Weights of a small audio captioner: 39062 training examples.
Rows from block 3 of the audio encoder of a small audio captioner, named by matrix and row number. Rows with one number belong to one channel. Each number is 128 + 32 x the weight over its row's rms, rounded and kept within 0 to 255. All counts start at 0. Numbers have three digits each.
Before each channel's rows are labels from the 100 clips, of 14976, where the channel reaches its highest value: "responds to" is what is common among them. Only what is clearly more common there than usual is listed. The data: synthesised imitations of 52 everyday sounds, one a clip. In brackets: how many of the 100.
# convs0: expand pointwise conv (encoder.blocks.3.convs.0.weight, 256x64x1x1), inputs 0-63
# convs1: depthwise 5x5 conv (encoder.blocks.3.convs.1.weight, 256x1x5x5, trained with AdamW), a 5x5 kernel
# convs2: project pointwise conv (encoder.blocks.3.convs.2.weight, 64x256x1x1, transposed), outputs 0-63

responds to: signals (72); whistle (37)
convs0.164:097103107137092100147111130173106160107095141128127206087130190150087092126144139097069115169194120106175106103164152116131137141110154152134157141148140144131103137128149103159092171210211145
convs1.164:046125160120164126144146112087086089114096089144132093131134168184162149142
convs2.164:112115144133123146144175145216126132155150109144112109091100120134136121133084103047139159079165093175145138147154091134108056149180155122122088154125165110072085148119154070086132090102088106

responds to: animals (61); howling (38); mains hum (31)
convs0.224:097181128188136115141126094102186090106120072127108136088187113136136104103076119154159114082079134080183126146153086143165114154107139189101106120067085153084144096159106108123163141154111168
convs1.224:087102089079091131128081103076112129149156124097172179140150097140167169151
convs2.224:073160174073098108101156134134145143074179142180171126094170129116101149136142103136125165045100153140077136133147188144102163112103137113150079139132101126150093122141083137121081085186120175

responds to: beeping (45); bird chirping (39)
convs0.65:105153143167136173116069172079125117083160131064115072130097149094098171115105127101127133131120168113089099146131054136176094093135125075152096127161123121096139203094096109088136157111150175
convs1.65:122141099086099073139115141103114138132103109141131153094052174169168151074
convs2.65:116123129091134082082168133184101092170158130164093066185126141100080135132087141126166150167083130131108116174130151155133116160108111115109107137092160108142069163153120130087106191175143048

responds to: clipping (29); text has "clipped" (29)
convs0.180:160159153134137058163154101093134142121072074155138091126184078171151122137156132133122110084116071093128172140115217132150073155140133103119134126127092152137147106171100160115069122135187100
convs1.180:136094094147176159082115143128135092088171135102117127181175141101085176164
convs2.180:128097113091119091112087108137151025153134120156106166100202110097091160116079119169080174119126142128093109143157119114095158162111124092146113082196112139122089178144091113113094115130143179

responds to: animals (53); frog croaking (39)
convs0.113:111138092137160136117215131145129063072142123159138112091125127097142153182081149142145138153108101164194079138092207145121194122124092146176127121103163153190092139130123123162118139096138140
convs1.113:159109179120102107134129155150159120122124155061108134058068142150159160165
convs2.113:137164123121145149151083101086153135166125093108178108146084132142114090165123097139180066131131172143176106150108069171129064098161175088070197157091078121119117098131114158131144168132140148

responds to: hammering (31)
convs0.38:067135096129171130102152158102108158161164146087130092099182048165093161146130154137113135078115085091123155109135147113103179215127143132135078095080109093157116161096127134135185134095137132
convs1.38:129154073150134101166148094127124178091160098132150103125081072117084174092
convs2.38:064173041144104150180109141079088163127150129135119198131103158087134084136110082136104131104166153130148136055108099127102156141100136197118124168106115106161158145147103177110152169114135123

responds to: mains hum (57); group: signals (35); beeping (27)
convs0.128:162130133137133153147071098184146111136147138140119075076133159108143156100081127122052201096145134151088124084113078135127119092091147225125135104127141129135136166152058162159156126136147155
convs1.128:088104143175162086117097169152107136154117139156170078083090088082109129103
convs2.128:146107143107123104111127106117130115164121143114166072066097115101097136128138168110144132150148133095148159125063153103127133119185165116125054180113142085113192099056127185083148152105112202

responds to: animals (64); bird chirping (59)
convs0.151:116131173136156093132184128198141140122108163125146149138149129058132110131124105139173124189113114132102105081119097130128062145162119096134102173098167136138153139141164159059109168039183141
convs1.151:141093089089131125174165170153055057133139090142150122101119135127143138091
convs2.151:082141101156087105099122031115117236120113135115157125182110121151135128148128132126128091158151198152140115120122081084159161170113151115158125120096138128160106081142076133133179152127140171

responds to: household (48)
convs0.158:145116128184110079159118139069070146065149122114096115168156158136130169158145065167132108156116078160068132184117148124142119099102141111185073152056141088126120112132137128116119068124144151
convs1.158:077093181137103089132158151120066105100163138122121150154177060135128148127
convs2.158:122152150090096201172194120110100170105092171111095128128145149155086141125132192135167141133114094180136173081137124134138101145112141060163199133114127060140150116100107166112090139150124089

responds to: people (45); laughter (27)
convs0.212:193154131104110033117162128152134152121189169067114117119137124126095127140055129126147152099157189164175122087098124139197159118124086098153077151102109148134086149113108141124116144121081137
convs1.212:198183150114131174165138166147122089091091156080122091125094122122131127089
convs2.212:144175160179138177138129139138109120155107099142118113142170124175171115182127138120081165127142111122087116084184179186156095159164110169159060160082077140162131109149161147109104122154145061

responds to: animals (39); bird chirping (36)
convs0.73:143125153049148126096141171165102114150123076135137110150134112095146186135051131143127164145119208131164122125141132208099046135129110109109101173120180132145096116125084142132142145089094109
convs1.73:141098122120149122170095116139158193124070136085073134157110063107155158136
convs2.73:105092082100102192111085123132129124102148057135131128094165136144073117162060060121099109101123127145158125116095169212139066152141124168121136179127173119095131123146090110113172140107099123

responds to: animals (87); fly buzzing (68)
convs0.189:135125138156177202133066132165140141094162147125152131083135093085240183159143123135063132093115150151129155061124129091104142101107114158140108125123169143109119091112137099152141129085130090
convs1.189:169180141162162125161152168165123087103093124117121086121090096090139180169
convs2.189:162105141115108161137138049044133140152106159053146086099059107124098133183130158178139132157129104171121138096112123133116139154106096123105116180131173106116090059130138104108141176163121163

responds to: clipping (28); signals (28); text has "clipped" (28)
convs0.196:149141138081082105121130094085110144147155093155119140135137098071110135089157122104110163134128116154140148097120186080183117127109150123062077195145084168122155159155167167141153066104183074
convs1.196:142188120101127144133132135066130141138105107085080077182172138135097138180
convs2.196:142064110131148124094126122181192102128107117163104157116148099164185096141118124177095147177171110170137093162133159090089135169125128160154133180137040128120119139095114122140133098199150177

responds to: machines and effects (76); whoosh (48)
convs0.33:166111087125116138113182102154152114135118120085111144096088126171190170205172130126128121090156162144119168094135138104097082109111158169128190096143133094140086212100152129094112138154189125
convs1.33:182193169105079141153132096135168112121125133150134096143097184179140109097
convs2.33:185173157154148162104117136096161149136077140147154139151113100117174148176112077114127114108100120098092169094090155060226170076104132154150123137111162115149124142168123121143049121110116115

responds to: people (51); chatter (32)
convs0.44:119129093100056144117110215109081121099088079147183107110135122096089120059123090094105157171106168161144130138161147099190146166154140148174138161134099073131091121120115134108134140079108130
convs1.44:124069134064154109128178109120093189118160120109133117131135061095146127091
convs2.44:118132081093078143179118185100160098183135116145163168149078091151104129087115056144129100119127137158070144122143093172098122087138137132068097110126083122111189119190089119098140088101126129

responds to: household (47); mains hum (30)
convs0.1:079146122144140132152157107165112168156089056108095133126108182131104151119135179085143200146197155059145123131151152167167132109177095131147149117124106120140130105144136130062117152107204159
convs1.1:109127108084141171131106084127150156158061132179146117107100120147086074081
convs2.1:090141135140130117163112129073147139082139160136130179144167118110082102165082114164131211099144108161092118135112190083123119152114134133106134121125150172176119139170115073114137232098160092

responds to: mains hum (44); animals (35)
convs0.22:134126109147149092112121120157130105114021100117128103170140159104161123176110083169162133116173130122146190166196158098150157154154135137136153182145079141123129129167154176099172095146191126
convs1.22:136150163136139089110080083130079092106128170115090145157110148174146092062
convs2.22:168150177162177133082128102170110135123153167102137084149125099158113148168101176139161123170121076094184117138147170125085140114107181092084094202155124141115175091137110143079166131101078142

responds to: reverberation (87); text has "room" (87); text has "reverberant" (87)
convs0.136:063133128147105132067068141126140120130143062116126107124120154152166142110152057135173081178158128199142107159104123151112097140119147119139121134089182068120111192128149122053177141137125135
convs1.136:122115138158072065088185156109127149164124091141146102077127160152093090139
convs2.136:141125090108109054162157120130127096169152126168147113103184124131163082156112191113164066095148125148168114145141153150080074172146144142078121171118105160141161120080087125169083170148145173

responds to: nature (34); water drop (25)
convs0.199:126075085143146118141137183089100160151126069108120086098149109164117097140051104056140184122166124163104090078135212139146116128110149169145176115129109119126170123142166134122165143119128079
convs1.199:177117126096131140081091172108102127131100189102160116093122133181150063136
convs2.199:154151137097073136111122057114085107124113123108109148106120143069189105113119126133105118181148173113197106142056163101108095152136167120142127138127106134124139127131140220158172059167148099

responds to: signals (30); water drop (29)
convs0.89:150144082136169132102101112118140128156123193174133125173078147155150201087091100096131080115178117122118115139107106185110158094192079100162134153134133107167169156102122185111078135096119085
convs1.89:072084064128140125106077141142164086103127140123089087121166136150102174158
convs2.89:058172151151149084098137104140144112191168107104146118143132139113103192128107126173137084106111168150136135103102147109149120109156091098151090120141103172120155196159103083225100143106103084

responds to: people (37); chatter (26)
convs0.95:191100162144080100114133135132116127081159149138163154125091122225151163138180136151167072086131172103081085134121149140138122101089114083148143107137136060182116136101152159097099118144086155
convs1.95:108104077154139120199102106130137097182062148156092111131144120118169145089
convs2.95:150152164159150162096133125137118084127101109135097117156073136142113085189123169088133159187126162159136082102146171146136226063183131145144112148105092097102160100127114140180136092096093131

responds to: signals (33)
convs0.130:177166120114116140141126135137172110140175139120170121151122120109167094071132084093169050142117146152111073172107132123113109080154134188144126092096143101174101142174106207182106146144094172
convs1.130:150125165146130130139159151141113114122118097113092080089084097059072084083
convs2.130:129102117138150154137069135174111122079140129161143066068133134098133183082128160092148081117181149097064146156125166106107111150188145164105087132137155107138171148192085182090117112138144148

responds to: signals (42)
convs0.201:082067173154096126178128129129128120123163120095170129086128150143126055122150116156116155113050125110151085137119149083193100167122128077091053108125174135138147111124151165161123114118059135
convs1.201:127122096106163077090104086122123119077107061183140151129146122162184145123
convs2.201:162146127156146139085151128196165165135173147150157156088143138106126182146127124171124100150163092189135166149108107104127178103148077181066091071136124166069136084094117120136084140144127085

responds to: mains hum (46); water drop (33)
convs0.6:120079094102100152090166109106054152135157107114119076117129116103120047123108172092109180154128139095138128138140094151084173068135159116112144074114147106127176140103095112132113218162110125
convs1.6:116140147097150152097155159096157083067153102118071152189079136113155116116
convs2.6:159105118159138111125223108132046123121120103143134131166137141131119071107143127123134100153128155157080210127184125122188169147186167075115135090116127118136171118109095164093110106110123172

responds to: animals (47); bird chirping (33)
convs0.215:087162145153125151181111158111159142186081091069173101114141086140156169096071139128122118114154146079119099147142144151126160172135167107136081145092207176099091100117078130188145119133148123
convs1.215:153070088090057110146135151075140154129164108107123155108169125110102134076
convs2.215:092113120089090137092165157070099113151148142205107168077111144103099049156149157155112086106134199121161147101110185142147136162174124125125127121107064133173092125110153096144172122106106126

responds to: reverberation (73); text has "room" (73); text has "reverberant" (73); clipping (27)
convs0.46:147149164144125079136159146183148181126144166058086089146097102152186089134075101151140186107163117115119129122096186124131149159085157098114157106151133118109132206124173131148108068166129117
convs1.46:154172057144149137136058154148179122106108156174142116138100083112133119095
convs2.46:142190146159124086116159159088154121161172140183085149087151073133167158149097129152095125105104164128109098136144095089031165159191096115108167081133132166112132147140141165119158166118124105

responds to: mains hum (41)
convs0.163:166094094196086113157148151109107116112147157112125103133125137166093097126129062147129127135116125118102127113159213138115143125169142116150083167096178197191138134097087123175151088144059163
convs1.163:104086133072094117105101116132092123118149165096190185144122090107124111069
convs2.163:183150117029127182155127146113135051138106152150170144119069110110113126083135128132081116154139107181113140080159112162096108163100100155174158175162115114152177118116103105104109128118148177

responds to: animals (61); bird chirping (49)
convs0.51:181177142168135106115174143147115136137139164109124178107096171141092180121118180144113158155062106119156149111153074166162121135201122054114118157127087123184134132173171093087103133157110121
convs1.51:082142159140151164122160159168094068090077134094106083116137160094144164144
convs2.51:095160103201154099171149101095119242150133130125163115193137164150119118169085047146148104118121144141096125132124152144139062145164138132117085127115136121140152127198145138128153131120136089

responds to: mains hum (80)
convs0.32:143153090138152119134101118179139181141139096128156124109098091149085177141154151087058111133162157136102091093136122118161091121110056168184080136111137122162123136166035084147170152116107152
convs1.32:138120147156165157148134134182147079073074157125073120163126098097165141088
convs2.32:129147139125082167124086118086114075137131167080128131124086104160160111124121174138131132169100135158118136137111178127168157098169144218174105190140160161078192097139192114154141152096100141

responds to: mains hum (50); household (46)
convs0.78:146156134120138088169175092156102206092093136132094168105119109119125160110205094122165095121184147113100099103073157166113147129160177138131138125084075141088125157141136076107140143081079091
convs1.78:096114136136087158165125097077195126097101083149096138104109172164141167091
convs2.78:152105129150170175126083125169115106099116121110131145179091151096101191117113143193211131137130099115083097142131174151073124170137108157107098113141083114119136159170085127182079173072131125

responds to: animals (39)
convs0.194:164098136137145113161106096074117071134174144107083147152072135100113136087197151105126119111129141148126136105096127155134101082186130057088200112117124129053109139088135154095179080135124129
convs1.194:091100120101095174117151167126178165125146123103106095155118084061096108081
convs2.194:123166112159076146132126099121113121098147090139145107130142122110171153160084164107141141145086077168135155128115055158126147116066106140071159070119139158049199145094087125192127131116104106

responds to: household (40); clipping (27); text has "clipped" (27)
convs0.218:101166114129070091149165084116127089086105150123183116128091177175129125146080084153127148097088108211116143133087193071150110150084130114126091135192126121109159113086129160100092108145134140
convs1.218:130152126096135162146084123145098091099160163066132093180118093084076149156
convs2.218:091121052123149142108108098112125053054126125156125080175141096122093136103152128199118185131142077118134123116139118106066092141119152095162172113168073125150123145081111118147133089174154122

responds to: animals (47); fly buzzing (30)
convs0.157:141149176112077134096131102134134134127089126122160119102156124139149157118096121129156141160161054119083094101058094157108143150121150108214141198080129162050107163136128081133095154169125137
convs1.157:071096098198157117111119123135195171129105055132134120096116148128110124131
convs2.157:163164135182114110091121089146144114090138117095110130197156063131130045074165125174133110119102172057180106152154093133102182184130132132100109125139070124096145118100124108116132096129125150

responds to: household (79); clock ticking (74)
convs0.220:114175156159119104059075123131084129124109090109163157129158128101179124101127087134176058101151143105092096173112135112125173118160161157178153134138120062095159102148155135112175162095079078
convs1.220:142102166120091207116182123107156156090121113100072109149147118172109098106
convs2.220:167176063097133120088123172121063159138123154115128124172121130121186118103119116162176142119124109120185110075109091145078144161114139092120150130075144063142156185104121096129112153044118152

responds to: beeping (36); signals (36)
convs0.193:088150038083121107136130146147126117113131119145134100162124132088155133204126130178139129075119114166128175178069084106136180138082103158104143126079155076079167140137137134131081141155166167
convs1.193:169140139168135182138171197147172095165176159091101144116112108107150125108
convs2.193:169116135172111140158124097067129144123146151166170174145130158163097140169173109121156107137078110160119171082138144186088093138145093079218100107114110158188100155073098099128114117123118151

responds to: white noise (36); spray hiss (29)
convs0.223:108154179139074140158144108142118134163133023063166122118093042195160141104092166136126085099122144142094126131150140135135094115135078149166163148154141113115132127165130148149170175102121130
convs1.223:156103142135143134101076177135148122047154173148104062135159151130154106116
convs2.223:127139110084084122119126158100121105123100200104094120082091176115194123098118161109131192139116122140149166177081125111133164138130157160127124099097152064109117121132117207157159124119053180

responds to: clipping (32); text has "clipped" (32)
convs0.43:065196121157089075124133104158129166157127182158160119146101104141122058138108112099088143098190166147127153139108096111125086118124214130113148097139106157110180115123073152115079148150116163
convs1.43:176114122114113159113063158131122168069116102098169093085113156159075122132
convs2.43:086158129145143147146116124097132102100164186194131145137162122108099141090103087099120112185098139185120191160182129142166102130155152080092157177132172209110115151124195097144137113107131121

responds to: reverberation (63); text has "room" (63); text has "reverberant" (63); signals (36)
convs0.137:186124110140129127123175116102180161191191125115116140142167105121117071099086130123174108063114125139193136126141141144096120189113134114130116176067147137144086118161099128208158133152174140
convs1.137:152141083079120132129164150147049104161125085109134133155180184164129128143
convs2.137:116145113115107063118131188120108121097092102228150184123152089147077131144098095125066094120133098160084157091113147146137100085203102132128137191123167130116085130116106154121127105142099144

responds to: clipping (30); text has "clipped" (30)
convs0.23:143165124122157126108122075153165157131181133104114145165134102104071097113199106121145060147198129123110124101151138072191057095145138156172105127112149109145135107148086177152190126129105144
convs1.23:088181115156182102158080135121174131090086152109108111145102115092171169150
convs2.23:155147144106128149128126174162117034145133166076138151093131141122158177106107149116172097170117135097122141098115135110199132136182142147104098148087153113119111076125119135180068190162145195

responds to: mains hum (37); bird chirping (26)
convs0.54:123127098114180079153149122112118141168116106114125153179127110101081108119097170140114166217138124123113103119138132125118103089077112078141154180090175178174082094113112209119170121082151146
convs1.54:152131167132112154140148116109177092139148167087083107067082127104084097079
convs2.54:074113143098154142066068064131108133025131118072084156132117181084119124176131076085144108100075153109126103135148168140116095132112119115115115111133129124088135133093145167135122164160149081

responds to: people (37)
convs0.124:124113158131057116163199103092125157167118111153131093128130147169156143165184106124199128094143156166108139163122129121121146071185138081148137076089178122152047142174145129142134120163121123
convs1.124:152110192100129105127193118132068153096072125167135138132112094085099105111
convs2.124:115114090118187138167125145201147106139163154098165068094143052066111141102123079106130100123128131115106097178141138165128063129199109138139137131117134102152148123148116150073107175160166172

responds to: reverberation (73); text has "room" (73); text has "reverberant" (73); thin (high-pass) (30)
convs0.171:113120130113137100102076142123173122170161122069100095111078125169132156120131123127179204188145118162120092137190143053147173133150118087083099130121076149098125138125117144123198137151141079
convs1.171:157165165112140120079069089108165161131155100106096123164166121111102194135
convs2.171:146135190097118170109117113144218182098106114199146152153139169151083100113170169166133164159165112127116104124120136084135105154143143186108086148137133118086081117118148129115178157132201123

responds to: clipping (35); text has "clipped" (35)
convs0.45:190094107112143080125098093109206126137076164161073099146124107125143077144103111165143089091135151157123088149105162137219178116138177141130103116105148154151132124109170100129163173094139098
convs1.45:131131196121110121190149132089112088057086150139136092151108136146171104110
convs2.45:134102098158138098117160131149117112150126078140101094145139116097111146133080136046145171124172111130167188114129059117160132082163066098094106170164132143116094056099125192131120118168106093

responds to: nature (49); thunder (46)
convs0.4:113138097171119132142148148173126145089136128095073132181099157090143121151167095163171184110166101145107173118150169108128167219140149108098145105143183204100151165095144140068119140147122132
convs1.4:147156182119164105106141101133157153131130127074108088106110118045101084093
convs2.4:175154124120165091066151145115164200100134183167091176142184156115108122178137122109070102181076142175152168143179135157102145074136121145100129142125102061132104141125158118157149132107124117

responds to: machines and effects (55); text has "noise" (52); clipping (40); text has "clipped" (40)
convs0.237:178104084127155148144136153100147139149124106104061098104055129172140154173168119138128142067120161113098129151144150134120132090226143173165154104119144109153108125131143143102131215167140175
convs1.237:160156186168080132124132128131121130096073071108136111113130123164192171155
convs2.237:145126124166106126124134161206123126098149139146114155132136094068134150094149091082146143122145176136124118114133119074159109104101105191116099134072171157137122077079144148185117138131212050

responds to: signals (41); beeping (35)
convs0.142:111124129097144133133117160120153111118138067124112129087133104154102109078204097113113146115108130158155114071117108113156126153126161137082125097166088138068109094149038161182130103221157101
convs1.142:082114083100102100099135152187151181158091135108139121084104100077106091122
convs2.142:139127218178093134145051152096079133103076176162094084103173130171143121109142180145097176129143143124138132121118105170119141106076138104112102116096172101134143069102088148132178115108127144

responds to: reverberation (74); text has "room" (74); text has "reverberant" (74)
convs0.167:125137143081173149133127130132156192180160094136099047151164112135141130163100117113104167175142124129080136155164152175124129116112087128076104187105073125075108164115116171106100089114131059
convs1.167:147096108138108090148125120141179105096088096154186126149160085146061091098
convs2.167:128110111136162112115155140119087082072121147085143150139192131185091141167119096087132129110109197155088109129129205124167124123098103212119150161136109166142177165164095149114163127153171151

responds to: people (44); clipping (36); text has "clipped" (36); applause (25)
convs0.251:223166140069140112132097121144163137121142182080139125146142147098105085087080148136117139160154227131115118162131166077173139131148119109105097099103149160161091083157138135147177143116096137
convs1.251:152178160160163136117105134080142101098093107145171144099083137202140136086
convs2.251:116140196151099151132092098182094150152066083129126084136108122145092135101154166147128140138168112153132100091167133142102157149118090140113129147140071096176181090067131117164119202172071148

responds to: reverberation (60); text has "room" (60); text has "reverberant" (60); animals (35)
convs0.141:175099101168176106050138130084132111129081124172123121178127119106129140114060114142119108124123145148074159131119107130126125143150099181091169162050158133148125162190192126177088145123159146
convs1.141:133142128098103180099117174127117196099107095095168186142130106071100121118
convs2.141:156120082138187142122153086118109135107064151143114071121121165111150096169186067102181116161064105109142133190119139144133075135112126169143144175090161057116154151146124134145174102146150136

responds to: mains hum (66); signals (30)
convs0.10:109088105128064147090138173111075144112203077124136105116122091139112091148087162089115114128136109097136162135176126119090057131188164136148153142110105119154092134168214135116090174123112149
convs1.10:154165149118144136166159141082092115133150094067075151166096078086105148144
convs2.10:158200089143167060154119131124102136146185128097145129112155100097113144132098089140129106087158131168085174123159100131118126146167201155080103148139123160138158159191123141056068146100110113